config.yaml
model: "contrastive image-text model"
dataset: "procedural textures in two colours, tilted and lit"
train_examples: 195000
image_size: 64
crop_scale_min: 1
horizontal_flip: true
tokenizer: "word"
vocab_size: 52
loss: "sigmoid"
embed_dim: 256
encoder_arch: "swin"
encoder_norm: "layernorm"
encoder_norm_position: "res_post"
encoder_activation: "squared_relu"
encoder_mlp_ratio: 3
encoder_head_dim: 64
encoder_fused_qkv: true
encoder_bias: "all"
encoder_qk_norm: true
encoder_parallel_block: false
encoder_inner_norm: false
encoder_patch_size: [4, 4]
encoder_conv_stem: false
encoder_depths: [3, 6, 3]
encoder_widths: [48, 96, 192]
text_encoder_causal: false
text_encoder_width: 128
text_encoder_layers: 6
text_encoder_norm: "layernorm"
text_encoder_norm_position: "pre"
text_encoder_activation: "swiglu"
text_encoder_mlp_ratio: 2.67
text_encoder_head_dim: 32
text_encoder_fused_qkv: true
text_encoder_bias: "none"
text_encoder_qk_norm: true
text_encoder_parallel_block: false
text_encoder_inner_norm: false
text_encoder_drop_path: 0.15
text_encoder_positions: "learned"
init: "xavier_uniform"
residual_init: "none"
optimizer: "adamw"
learning_rate: 0.0011
beta1: 0.95
beta2: 0.99
eps: 1e-08
max_steps: 7400
batch_size: 256
epochs: 9.7
lr_schedule: "cosine"
final_lr_fraction: 0.01
warmup_steps: 140
weight_decay: 0.1
Rows from block 9 of the image encoder of a small contrastive image-text model, named by matrix and row number. Rows with one number belong to one neuron. Each number is 128 + 24 x the weight over its row's rms, rounded and kept within 0 to 255. All counts start at 0. Numbers have three digits each.
After each neuron's rows are labels from the 100 images, of 14848, where the neuron reaches its highest value: "strongest on" is what is common among them. Only what is clearly more common there than usual is listed. The data: procedural textures in two colours, tilted and lit.
# fc1: MLP up (encoder.blocks.9.mlp.fc1.weight, 576x192), inputs 0-63
# fc2: MLP down (encoder.blocks.9.mlp.fc2.weight, 192x576, transposed), outputs 0-63

fc1.424:104132168108119110142135127141138118153096142121145143169104064093167111157155123086109124107132101144124137166178097161143138087086084132123108108140144087113146175147116141140148180104169158
fc2.424:102103130128141132080120134165105155114147087120129154096120132172097168109128119096122107138093168154172142104139146112132167171124142150073166077162141139113145127132090136117049128121123129
strongest on: white; ground colour: white; speckled; pattern colour: black

fc1.4:149123190142139132084140122138099158129115092125116176106160077105132158097089134088095153166134125126145162091130115096098127132146142111106175154156112110111161154101143110150133118148160117
fc2.4:085133115102104137087108153123153117096134158137153154138091111120153133127123115097135082067127102113085128181136121175090118149066131132115129135144133149118127137154131136110149156145066156
strongest on: speckled; pattern colour: red; pattern colour: brown; studded

fc1.518:164111136177135102114127136111096129142115106087152142102170091132152152145103140125111128147128160134162150134086156151118113149158139118111100179148109128098149148121167116112133121139144102
fc2.518:081164118134119128094114169102100124106124103102131111155145154115081111116092119144161117137124125124153133121127091088099117114099151137111129135099109142144098120161142135092129142092154109
strongest on: black; orange; ground colour: black; camouflage

fc1.505:130167129116145136174127164107144114104136135152138126126093122102162156099079129160097153130114125127132125154141136134104121074096120106105104133188153158094120151181154104177145121125103092
fc2.505:141095130100144151091150131111101141118168111149166140163162129137118084113128105118117146106115151131119147147076146171145156150117119138116138110102095156136164116142087122132100145180146133
strongest on: cloudy; blue; purple; pattern colour: blue

fc1.56:142128116140135138109126137122106146129094126126163115125115114131128191118123117116138159104091144090122130130107130069083142181138127137092129145143154095160136180146113137106159091103148142
fc2.56:119099113097102126139126145156152165128087132133157130124142140101111121177108117119140105127147058129106140163105130159105106159063142139104138109091122161125127121139084103132144155153082120
strongest on: coarse scale; red; cloudy; ground colour: red

fc1.408:156151158101123138092105124146140126126129105157169134109150125143121160094151157156107171155108139152105115128131130121074159126151129109169125138104143080137155119154168120155172127120172143
fc2.408:111136130117100177155101156090128157157096111153151149129090148150127107111101146114122084133098132163114099117147156097092165150152146133097124142126115153130127130165137160135098135118101134
strongest on: furry; yellow; grey; white

fc1.280:121096149133117147104131119115098134142081144160155132117133177190135149122106078135187127132102138170146116126166137096173141146162147121121109134113157157097108115133131132076104084149137112
fc2.280:097167142111165133143166155105131147134173103102127123142119135100085097115105173108114161176100136110129154095159171149133133130125100110122141136122143149095136135158157168136133130099116158
strongest on: green; pattern colour: green; ground colour: green

fc1.73:131124151162109122119164137148124102131111177156163143165165139154137159167091119171144174149110149120146100103154150101104104145136102144134125178130128109094110164138169138140124098132112131
fc2.73:150130145150125127097127151125100158140161107093098128119108176106140168144089110113146074148119095142125141113131106136132135132146113097114103118163119162146156107125099114108107137128135152
strongest on: white; cloudy; pattern colour: white; mosaic

fc1.16:126093197149111164113111121159149123140095100103112098150124089140108111165144149115154116147113122150122116125164134156146114141130126102095131114118118075071129155144123134111144076138113161
fc2.16:133134156128172135133138132157093140129131117147169147155118124162106123174136110141138095144143148118166110130136100130106152151166110098108141109079088168148157119116114136103096161109141129
strongest on: seen at a slant; orange; black; ground colour: orange

fc1.537:098096146125158117117133127126111142139081110120110102146150101129113135156112123144103155157132115110173111112119084118135101151118145119130125137127124081122174180159177108141152128131168135
fc2.537:160179126133129115130199127118105113137133114123109101136144115113099112157119120122136109134133123136190105106160136091115122161138151099159128124137124162153108125188121152108143183129093169
strongest on: brown; yellow; pattern colour: brown; ground colour: brown

fc1.97:119131132181147101115119120127127155179121085162106123130104116101127144120163129164102139163124135108134150144137153147094088087121094107138123144157157116099136089100156153142123102172165105
fc2.97:126105095147146143093109079099129175126126128110147133130074138117114142151138121131112105099145128131126146140156156105166157121085158085105140149099122139132120103152119109115124108135118117
strongest on: pink; pattern colour: pink; yellow; ground colour: yellow

fc1.259:151140156116094107143108136137155117148152154152140087144111096125149109108099094135157147108118092182146108113107154138131116110107108103118075121136136132121176142124159093140121075136151105
fc2.259:142111099109088156086137144137061176144160115130134142132143123155088163134100134095114120127104145146140132121115136145120115135150120152105116121141135168108129104114074104112112173110093128
strongest on: coarse scale; green; teal; camouflage

fc1.451:134107091120127128113143097113109164107158160123110148146151111136108096145141125151137139160160111111154119084131131091141093115123130107099122133105097169141142125138168102137140082102163146
fc2.451:098175135093123146118179154097104187114108114128141119146077132080089102143120082151173129159126138140161124132158157133128071113153161120120127158099152160135130086131128153142147146117142156
strongest on: grey; ground colour: grey; pattern colour: orange

fc1.109:112103192105104118113134101169118124127120121101116155108141107101124167150146145072145117140106118147112119156159142140122100154175109137131154128125118112107175153137136152131145139114145155
fc2.109:126142140134179128107109133137147150093142091152134136126151112154105142126151119131133098110134105123159141136134102114126109181081135139115167095092133153121140107166097116079106170176136116
strongest on: mosaic

fc1.383:098126144143125161127105095157116104162111162139139143133094135118151113127108115129099142104117139139129120092120106089113104152160128159098117108141099080121144136118129095133143127084124080
fc2.383:108167100115163129149108147081133138087116076130125112101095118141144124143110144138098113093121123125196166143167148105117106126123128140092104149108102119118141154150141152149129133163144163
strongest on: green; red; furry; ground colour: red

fc1.227:153156148115143139121133146138101151111098112148159152102136153149143144136138088164136145116129138182122103133142097091131148160142115138094129105110121098159129145081130142141143112117133102
fc2.227:113164161161125126098142107150118138114104134135077141116145146116104153130090167143125135126146145085115150109163102145128135158102154137138161088113105161134152106112110145101085159151154110
strongest on: grey; teal; pattern colour: grey; ground colour: teal

fc1.114:103108149180124122100121119085167114118111134154141147162124089115124132124143137117096110135110079125127112120166119176104131091152115143105087134123088116092144189132125136151113132136146135
fc2.114:161134118139122099105180154163096141122145141156116106138122114162093141088105118130116153140143143134137096138131137118152153177136181171160147124147093118111150131117079121081089158137123158
strongest on: yellow; ground colour: yellow; speckled; ground colour: orange

fc1.98:166157148123132162136091181170125101135157148093103132108115113120170111149127151128091158122092118131136080146116131136142177149133145073124143139144102126151123083070164123144121149121086108
fc2.98:153142131133097085129135161118135146122131100157176102146158111118081118150128086119111152151131091167135125095129135122110141091162137092152127117135141133110151142137114125113119167137117184
strongest on: purple; pattern colour: purple; grey; ground colour: grey

fc1.307:099121093135107097138169136136147133141127125119075141140137093085143098132125124125151118160124152102131126134106152146110137126122092115135147144096128127118143116112102147140141114076179132
fc2.307:159176087127109144143110105119144160137110130146092103114120144115153117159115141112067130129093119103139107110156114080116107138117132107104130115120133132105122160140143137125088133109116111
strongest on: pink; brown; pattern colour: pink; ground colour: brown

fc1.232:161164140138112149114085108160110122162109129111169154152135124123105133110085138128151165081087131117146114112133117130116134122160093134127123160123098121114141143107150133147119084121152125
fc2.232:137142119161149103147137146130111118135124114096118145112121131106157125125123116151156086153166159150101139167148166155149077101127139163098085091131132158136176141114094087095116114132133117
strongest on: yellow; speckled; ground colour: yellow; veined

fc1.254:113124171120101117151153132148106115171088141172108105161092146161171173123072145104134140124128126169104128141139123121099152160160152108135121126122115107155154139155142121123163083107120145
fc2.254:074133117103114128158118137097146187124135112115105125123095140119135134167108161115101074161150139120139147151142151136082163137109149147113141128131139115113160116169083149135101174098152133
strongest on: red; purple; pattern colour: purple; ground colour: red

fc1.314:182155101124129153120147141118089155164105168135129138129122144101133142156132152156141091153120127146149175151138108110107138097143133140147120133125146151159160091114141164170135118127145105
fc2.314:115144097070136100165168122102148164088116135116125126106088138127086097157088119134155112116108105124149138155143109129121077091094161119143137107104152165091089113097136109144133144126127134
strongest on: grey; blue; pattern colour: blue; ground colour: grey

fc1.342:156136167125116111141138125126095087176082120133128105098142122163155115098131100105152089152060161133136139115150099124116166126141156089102137147098134069102132123107147113128132126112120152
fc2.342:109150129133089145118123154149140091126128146127083127124108144097084151139114125148132128094112130092127113116176112120104146100151111145104116134119177112118135113134096170136093126149149130
strongest on: yellow; orange

fc1.380:163110174135136132084147141172123103109103105154096135119147137165126128137140107129098146124083159142175098100109115094138146152146101109128174132148109089117130170129141114136109127134150104
fc2.380:076111106105085113101145097093104145138142113126103139153105108107089144142117141107105117124116106099144183114140158128115086125140152158107166126128169166132183163120120150107123119127154140
strongest on: blue; ground colour: blue; pattern colour: grey

fc1.242:099137152124121121152126121092125158115150140150151169098133109121166131156159102126115134104116091143168144140162091119086111122107168129149114112126139103134172103136121151130102157104115116
fc2.242:136158131130148096151151154103148169139155136088114147135085142075124107183105091157159098163152110073158159127157136150105088130149143141105097114082117157113122095128155123167145150139137158
strongest on: teal; pattern colour: teal; grey; ground colour: grey

fc1.106:107120171099084112097101119169173092133131146090137130119128097126136147105165125102131109095092135108100105136122146135104126095136089138115141143120108131134136145109119098136128116093154155
fc2.106:098138087120159130106093126131108152079160071107124114130149122098120138161139127109156103139150128167163110143122178128108156161107115142110203102121146123131146141134111129138112204108108143
strongest on: seen at a slant; purple; black; ground colour: purple

fc1.112:156083161147177104062128092159101174122123124115147162108139118124112106107126128084145093162142155114149167101119141136116133146141123191138129144128133138135110115123106130131139103101123162
fc2.112:122097098113152134146184145155071139108115106121156150110133137121128146112107114108146072144116116145087114149117145151153132147135172136135132112133122122100172136140127142120104191130116120
strongest on: blue; seen at a slant; furry; pattern colour: blue

fc1.86:143101184124159167131104151117139128128126107131124137136131087121138160104106141097128152117119157109162113094118139154106170123153132151088105109172130077121100148140128158121158072146153078
fc2.86:128159116112115100154151132107148173106137156129171136137098163148103108161120131122100097105181116108144133167142143104133119133105116136131107133131133143149094159139117092111107150105138159
strongest on: blue; ground colour: blue; speckled

fc1.26:112121131151099112119148108097111138147065092154133140139113111093124129162106112144145122143101119118129096135127102102108080176135130136127166130101121108135148175147137075136171092156164118
fc2.26:150121104161164138107120148127133138156140108105151136117093149100111104133090123127154081147146109138122107127147088137097106155106110091140113153098144113144148116162134151097123128113103152
strongest on: green; brown; ground colour: green; pattern colour: brown

fc1.271:150132162112112095138139133113122143110086165131173087195142115163130115085151093139148154098149102140096166155146154108143102127157143097128082133107133122127157137142164149096122139137116125
fc2.271:120125074101124108098119101125183160096132113124150161103135137087135141112102150154109098141153124117125162141146133136144120120120100111079131129128158142122173097131080144107121137144156141
strongest on: black; purple; ground colour: black; pattern colour: purple

fc1.11:141137124106118157106134102167124150138132185162144126116106146117152105105117121157094165112139168151141124087106092131147154156153087084137133164121111120170145085161115106126118118117155157
fc2.11:096169117128104105136150103145141138153138115129110100134152121108091110170120161116132092140146130113136119106127105106129113119137163142131128139129134104143100119114121166105104168115125170
strongest on: grey; red; pattern colour: red; ground colour: grey

fc1.40:122094131108132147157117072099112143181153158158115103111150092156146088146111175167112144137125125080125141143097096131128113166116120094109112141102135136158161142161146114136177107128139121
fc2.40:135129068082110155148160115098126126114144111112110110110084125119118096127135161150095132106124100116182096146159143112094094116114161082118108128101111121128108144114108160085133117116125143
strongest on: brown; ground colour: brown; pink; pattern colour: pink

fc1.562:153140139134122159121137134115134131170139108102123149139100116100132177119097111107137153152068163158115125162110120140086138144147128106139118128158127092139161139144127088111148113110171146
fc2.562:117148118097150149176156150121159114130123135142117134193132139090093132201135143140145137127138144083119155131114161113110127134097133113165152119086158143131092134164166128146136155106142149
strongest on: purple; speckled

fc1.350:115129147115102133110130151117135140157150135147139158124108103125127112154149153125094080174152171130159125136162164108103138133113132086158131129138099149112159114172172149129163123106096140
fc2.350:102178089070127112116145108138166129101112148139105152145149097125137146157121166120100127093138123093106173166162109130089102135136090111158167143137149095154141155120111160129144181137149177
strongest on: white; grey; ground colour: white; pattern colour: grey

fc1.8:109111167145091106103151097129117104154099101099121153132112107109105166162129143087167139121147110138112097117143085144131103116152127123090180124114149097129133164114110132111104123154123139
fc2.8:116117097143127164099163133138103177105140132166137162146098160127095096128146088090148081129132109085149126128135117143131124153134131158129138129079119124143171074097109149099110189137161136
strongest on: seen at a slant; green; brown; ground colour: green

fc1.447:113168155144105141080126125136146142153114132100131097135154128096129103122140089162133150103132116187114082108132088122122130127113118109121138103150109092116106135092088125102094096146119135
fc2.447:179128136098131122147130112108118147076172087122159133166166130139126143131121104141134112140130090145147142130141143167106087114168154116163153141131125143095099142117123120112131126122076175
strongest on: red; ground colour: red; striped; pattern colour: red

fc1.401:118157133144130129175125158145163092103127158109095156163132127160167140122134097124095169112109124178109113143143143125129139087107130119124130117140115098140163192105115110135160116135145137
fc2.401:128155103113122076122143102108130165142129143125114100113140144151083176126130115152174113182128159136120145129130169108120126127116105103079115144132129139110141098173159144117158111123126122
strongest on: speckled; green; pattern colour: green; veined

fc1.474:133130171123151146096103137170124134142120124132110138141125072175141151080085119109132169120136161125139150133118168121095118117176086172104176114153104118151149176140110109142131130156155137
fc2.474:070168073107136066144114121128135128121126149118130104156117117113144130158145110152149105089159114131093129144148145082100103108046175129138110108111142154087095175172154147140140163107105120
strongest on: speckled

fc1.15:117156125114171141164126120137092126100144106105167115117148153117133183073098124110098167130127154164143172156148131143108121093124127121080152126162126118135103174149118130168134092129126091
fc2.15:111121112126147121108168115091124125091151115141192170135100168107123132149141095152095130089151155126109113140136136101151100120085110103121165089151161150121118144160112126151130132157175080
strongest on: cloudy

fc1.473:148143164080128106109131154152110116169130144102144129119097121171158117138123152111142141104158089147129127097120113086165130176113169149112105118138132158124108155118090135078130143126103097
fc2.473:134152125140128093138151164137142168155140084091103143120117152075154124157128101100163085138152150136148166135144128091067082127123148176139148110154163181095157118125123163106140159106101095
strongest on: red; black; ground colour: red; pattern colour: black

fc1.7:123125192095077131119079126129135064127148129135163110136111134129178137163116126103148157122101117156143142147147101131155104128158118162097113101144150145126103175148107110148133129165139094
fc2.7:096158144166166142092157134129131149111100115117133136135097180095113154146119094120117145116150151131143135098140112120136155178100129113142152111116135161104122117135109137153098124169172143
strongest on: black; pattern colour: black; yellow; ground colour: yellow

fc1.94:145111164086160153129136133157133094145128113126154107169124068144144150136126107142140171100084126172152152111126130109133149135149153128163134150136102145109110180097123161121157093131144138
fc2.94:121182159134121098137127140165087128114133097124152152102112134112143149148102127108108088131179100132108132116111143136080122144108123161146145106115145158121150091132136171133120151150104187
strongest on: brown; furry

fc1.262:115123187159087088133159141159107143165082148147150123164103129114158172107094108112132129137097149125088116145145117117099118116130162161109146122151104088151149160099118144111136086101143133
fc2.262:127128135111133117137138121102134154128116124108134147164101155113113132158112168164132081137123127099130171164164151112115126157138112142126131105096149111157129095139084151116077181078165162
strongest on: green; ground colour: green; purple; black

fc1.18:138117110131123127100131102086091159155174160139108145134166121113120101146153133098120131154121147111158124073148113111108113114149158105122113158101104171157129096115172134124144115111129151
fc2.18:138170120099091135122167116120109155104103148095186155152097165107126124198098128127172085152163107113113118135130106159101072104131151119165158107092111117131129098130108153121151165135146154
strongest on: grey; pattern colour: grey; ground colour: grey

fc1.54:132140161144154137138116103108113109139134167099099149125106137149118098156085146108119122098129109114111112111134114143076148103130121143136110163124104126159133175115116132105173108112100111
fc2.54:137149091157143101129101171128112143167140160152158117110119135127098082162094134082097131139123133123152149138124163102099132174154147138151162088109142120150179139099119124157088137143099147
strongest on: blue; purple; pattern colour: blue; mosaic

fc1.80:171153135109165118105124102130092140123148171110116155150161153106103111113096133118125127125152132113116101116095114096136164120114165147110133159121135113125155128103129098103109086099125116
fc2.80:108110159113156120144180114134141159104147118138142107104128115089138122122116091117119106126127148159128130115111131159117115128095153132122127085096170136092115153140088143146153137106136114
strongest on: red; brown; striped; rings

fc1.348:171132162091127106095172108141118145139115123097106162136156088145133143149155133083149173126104150115181165134153099082108126154183103121159134139120089075139141126101154102130163126135159111
fc2.348:078132132099112130097147148156122139151113135112163119127103138145091150114112114110085114125099128154129158180154128157137148125116109139094157098142162136105107162171122155138108182172075101
strongest on: seen at a slant; red; brown; pattern colour: red

fc1.391:106121160094149131133132125152118122138102134114147142095117106162145129148095175112084169146100141087134093126140107140146137148114123097126170100097153108132135099145088151118147090174145119
fc2.391:146119131159100132131178156147117162146138132122164148192069172137106157115132141136131100146117113121150102112133105124089102110129102142151135147124185135080181147111126109102118172131099142
strongest on: blue; grey; ground colour: blue; pattern colour: grey

fc1.223:142089156143133114104145112088084135137113117163085145094164125134096152110113148098127110118108140137181166119163127081114165112143131117164110103108110089130155141131164120153114131125115092
fc2.223:131110162116127094114085127105107152096126087087089152085094131136092135147117117131134125117119080065152119134123136125131090163144097191150162111146162164136164127133090155104077133126111156
strongest on: orange; yellow; scaly

fc1.334:093115112110108109124111087143149127138108141120109149140127092126115126130156140110132130167125129144129152166175101121112126090123128145127123130125158133115159123118123143138133113083117158
fc2.334:150122127107125121102126113117142150084152134117185128161165093146093115120140111095158122147129136132147179129113171160135120111071148156102164115137118125112117133141111112135106184186150181
strongest on: white; ground colour: white; teal; pattern colour: teal

fc1.448:182136190092106160123141168120113076131140103089146128114079093128154109143135105128134154106096121118152112112146129113112138111115107106141140152126118155135123124134147163167140139131147094
fc2.448:090111101111173134100159128167124106129119101138136147169128140132117100112091111119150111134135146113109121157151136183120101156083083137111168093166181134137149100138117167150120152161118157
strongest on: purple; black; ground colour: purple; pattern colour: black

fc1.453:106133135126129145144167108119128096139073174143128132114093135168138126128117145121172131145117162144129127097133117161093130103160167094149136148117119121142120122113148130148107071133129162
fc2.453:125188143102115105149174123104137162147106099121125137148089126106077146123086178119113119133133105074143150122133162127126112140113124106132137121090132144116152105133129171128103173129125154
strongest on: yellow; red; pattern colour: yellow; pattern colour: red

fc1.323:140094185132135157139121140157096079116148152145147147161103145163160084100126110141098165153126153136146091166130119149106111094127132153154084145110099147086148116098131102144130131137152136
fc2.323:112120108113137133143158120128108163147163122148130131172091111116096148175103142148160112109114115118115087157158153126137157157110167112154178149119119102119155142094150143124108146122148158
strongest on: grey; cloudy; blue; ground colour: grey

fc1.111:135122110136149113180104151105119110116097138110138110150125123137159152072084092118097148139111155140111135136127149132141102084107132105096136129169149152124148160120135109122125144148123098
fc2.111:097142136099112119114121135121096122117143149105150188136104109152152170120124070107111136140103106118112117142121138126151107091098130154132171098121137128130146106159105139129095175174102109
strongest on: grey; white; pattern colour: grey; pattern colour: white

fc1.458:144107165118167170132115089136125142120097145122121137138115099132115133117118123151111148091132118124148145092148100147136149111157112131112134101130118165149129131118110107080146082145182107
fc2.458:126154082118107152113124138116123128104148103146105140129133152108108091143142117090089074130129134128139147149148116146113108122129132129105192127123149153128160133127094128104092141131095141
strongest on: teal; pattern colour: teal; grey; ground colour: grey

fc1.427:144145140143090117134123160142082082154123107115147152156150163172147152130119155105154117109125126118088145129083142113157129122101177147149103131092154140088108151104096135106155122167112139
fc2.427:155157141118144093114098104093143162104146106099157121101110153116089152157134133140155081186140144135129166123142130147092112143127155118152100119108144134149115111144112110123106143135165141
strongest on: black; brown; pattern colour: black; ground colour: black

fc1.330:128121137116174097107152107149131109124118141079122128150169091117123170089151136106087152137168134130174100126132153123126104098144138158130104101166130142095126147093147103159122112087114134
fc2.330:169151094116121085106112124118125181117152097146134099128150140133094128161123127131150094134178105168102106145090128115131099111091120145145120141126125135090160117127091092151095142164152164
strongest on: white; teal; ground colour: white; pattern colour: white

fc1.273:093123159171153132102081148174119116121079114123119152108117087155125168139112145078119115128094105119101122117104159127127144157141134153132140118105116082162144147107108140135136127124161140
fc2.273:138119108178145164089117154160112101103137083130152155095104144105129098147162113118161143096139141087116082125085120107139171153124126143124139101131153168139140133113088125133127124143155108
strongest on: seen at a slant; fine scale; green

fc1.96:142108163121135105125127124179136110118090131101098138148111105110113151147136108102146143171123110145141096167137123091149108117142118156149121132142092098105127174104136138135155118117113167
fc2.96:123152116177139161098146124131118119120164116161162127111122126122163121140144112174139106130164139117130149124143131148110125136066128116067162065098144172156162119158084122109106165165123104
strongest on: mosaic; camouflage

fc1.539:126101093115170118073153124143093150164104144163084162130174127114117094097119161121121090175131158121154147083147181099120121159103138098127131135143095104106114084150120161123126115095162154
fc2.539:084116137126125081168188128131070149106163149124155163143130123127150112113090111117143105153154112140107121130143132115144132108072142119141152142133167151147159141127098120102099200097140158
strongest on: white; red; pattern colour: white; ground colour: red

fc1.290:095137135089138083125137112128152115129144152111140161154109138115154070166137145148150089106152101153106106148152093142151113127112147113141111115140133135139148143141129144132144126132103136
fc2.290:104105123144152157088148130161081101121131107127161162108121100121110133124152112148115136171102107156153137161109143123145117138116088165058186093145162144139176169169080120116091128122139115
strongest on: blue; pattern colour: blue; woven

fc1.224:149170129159142150158088147119139099078138129108129142117140121111123119133142132100101146092146107149090075123108167149110172127139100108155138103150100133116150117133154105095117134124119136
fc2.224:118160136136162093131117127155111119111127127113108117108160141132111132121101149111149142156141168092137131156142133136120129152128128142140127150131139154108145120145114131110110108098127133
strongest on: blue; pattern colour: blue; purple; pattern colour: purple

fc1.406:103147142168078108147102109145165122135106145086119146157102078095110117152132103096104126137124117147095108125107136143134137153112100125161111111142126097127153167138092141132102116108160160
fc2.406:116124159136126139157113143114096164100127096088128092142097146131119147165139113138129160106144107115129153137160126114107120111146141139124115154115116145102145136075118150162107126136094175
strongest on: red; pattern colour: red; ground colour: red; furry

fc1.71:173106165119164120104113157159135132094160098111167154098170115172171117133108112092160125116125113167144146130126130152126141127137089102096108123140127116125106181138153144126099104117136123
fc2.71:151143106136121129174144130147146121132127115152136150147143151115160122151127167125088127120188116106140091183134175132123124152077141081137176099104134131146150149153136146114100140103127145
strongest on: teal; ground colour: teal; speckled

fc1.331:124153137129139172137133137140153113110100117135164114129136118136114156113085146113084136105110115167101119179157139156135155143126111168098117100136128117114153190142098135127116123132149104
fc2.331:145144167129142136122127144171088132094135134148135138134141132132083151110114082134147170131131134113148168137160126115151084114155115119140154118132118088161115116118144097166108161125113145
strongest on: speckled; yellow; ground colour: yellow; veined

fc1.550:162135173150127109106133116145103125122118128109123166109122113150106192097107091075127121177138119117156180118126108108078144157145153148149162133139098113110123097091151089151119136140142151
fc2.550:092136113146147121098123162121132128148111134123174174109124129159118126143131105132107112118127136119117139169113104111134141135089117148089173066163194145101118166141096120136100165145075102
strongest on: orange; pattern colour: orange; red; pattern colour: red

fc1.463:148139133146148134141135145144151099134100131148147165147155067101136095157114083119135134137112131156153094096110124084098142133121104099157094126110139154101165157142134139118128074098155108
fc2.463:113161125131137121106147143094108170135131084129162101112137167100159101126133124102157101145173091080088124123108106152129094137075119146139177125108111173147115099164094138123112137126090161
strongest on: brown; ground colour: brown; cloudy; camouflage

fc1.465:123140168122116103129094145155116131148113136115084109121126085153126123122109107085111145123111136125134103146142119137101137150172135179155144119101113109141151164111118144130153111084132178
fc2.465:092135091118162133148124130110119145099157133141174141165142130100103117138160166170134140137178113118128127141084143150096113151080109106106171118092109140129146112160078153126121188158121122
strongest on: camouflage; mosaic

fc1.44:108105116188162113110119125143124151108130131137101136146127110170109127137156122125136121099090112162118124153158140120099122165106133117105144095170108132117109158135143121124130076144153147
fc2.44:149162135107103160113151130142140117118143117149141147171112163109119094163134119143149115096171112094118148118094137078131142162114124130107112102104141116071121101136147167133116171160092141
strongest on: black; ground colour: black; speckled

fc1.378:127128163151140102137117129143168113111128115155177156132140131175177123125134081096135151098093097113123155150130124135098134102116128118107108138114169132143146164094101153117154126131168099
fc2.378:145148123149108086162109151138092126102152116139153137115095143099119124104114165160136138125180174113126161145099144084072125149107148179096155112141157141115120136160115149107120163109110089
strongest on: speckled; yellow; ground colour: yellow

fc1.36:121104160156115078127118133183146103122117112125106153130154127126129113112138127086123142107108098146072098147108127135080158123128137167124135162156149102147115128122143157125152151106148148
fc2.36:122143149141171109144113122132095112119121109093136165108160106144132115109120122132114124127111089150129113139148148163139154155093157164087199105134138144134166132153105157117108190162110179
strongest on: black; blue; furry; ground colour: black

fc1.291:168129192114110139153095080170129108167113145119176113138150108140155147102116138134136115113107122108112148130099133091137115103133113121168114142137114092134116177103154149130138084160146131
fc2.291:112141110103153107151122153115128166132137105120132117144110178142115106123114112092102120119114172170092164099157155143142133117081126155082145132104133129114157134119100120074134121141146128
strongest on: furry; green

fc1.529:109104107130092083109145130079099109155097109118147120134105103135155109145159107094148090098117104090117155128146151062137089132156138161087152133174133127142097177106165120141139111132163151
fc2.529:115146133157155149154113154153134121133141141142115090118117171132179101103135139145090144164139177148153092135097142157125124138114163128104123105147089112154113078135162135126119158105102164
strongest on: green; pattern colour: green; yellow; ground colour: yellow

fc1.340:140146158128146137116105111157096134136132163129161158141142128111175144130109119120089170100095119176145146105141130148090152116130114139111148133187165095148103164119126127155153145114140087
fc2.340:157107101163165143091112141118145167090160125152173119119121137137139143127154127140108122134129198158125116134132159144161085123130144087130153136134146121131177145148132134168121124154113152
strongest on: teal; camouflage; cloudy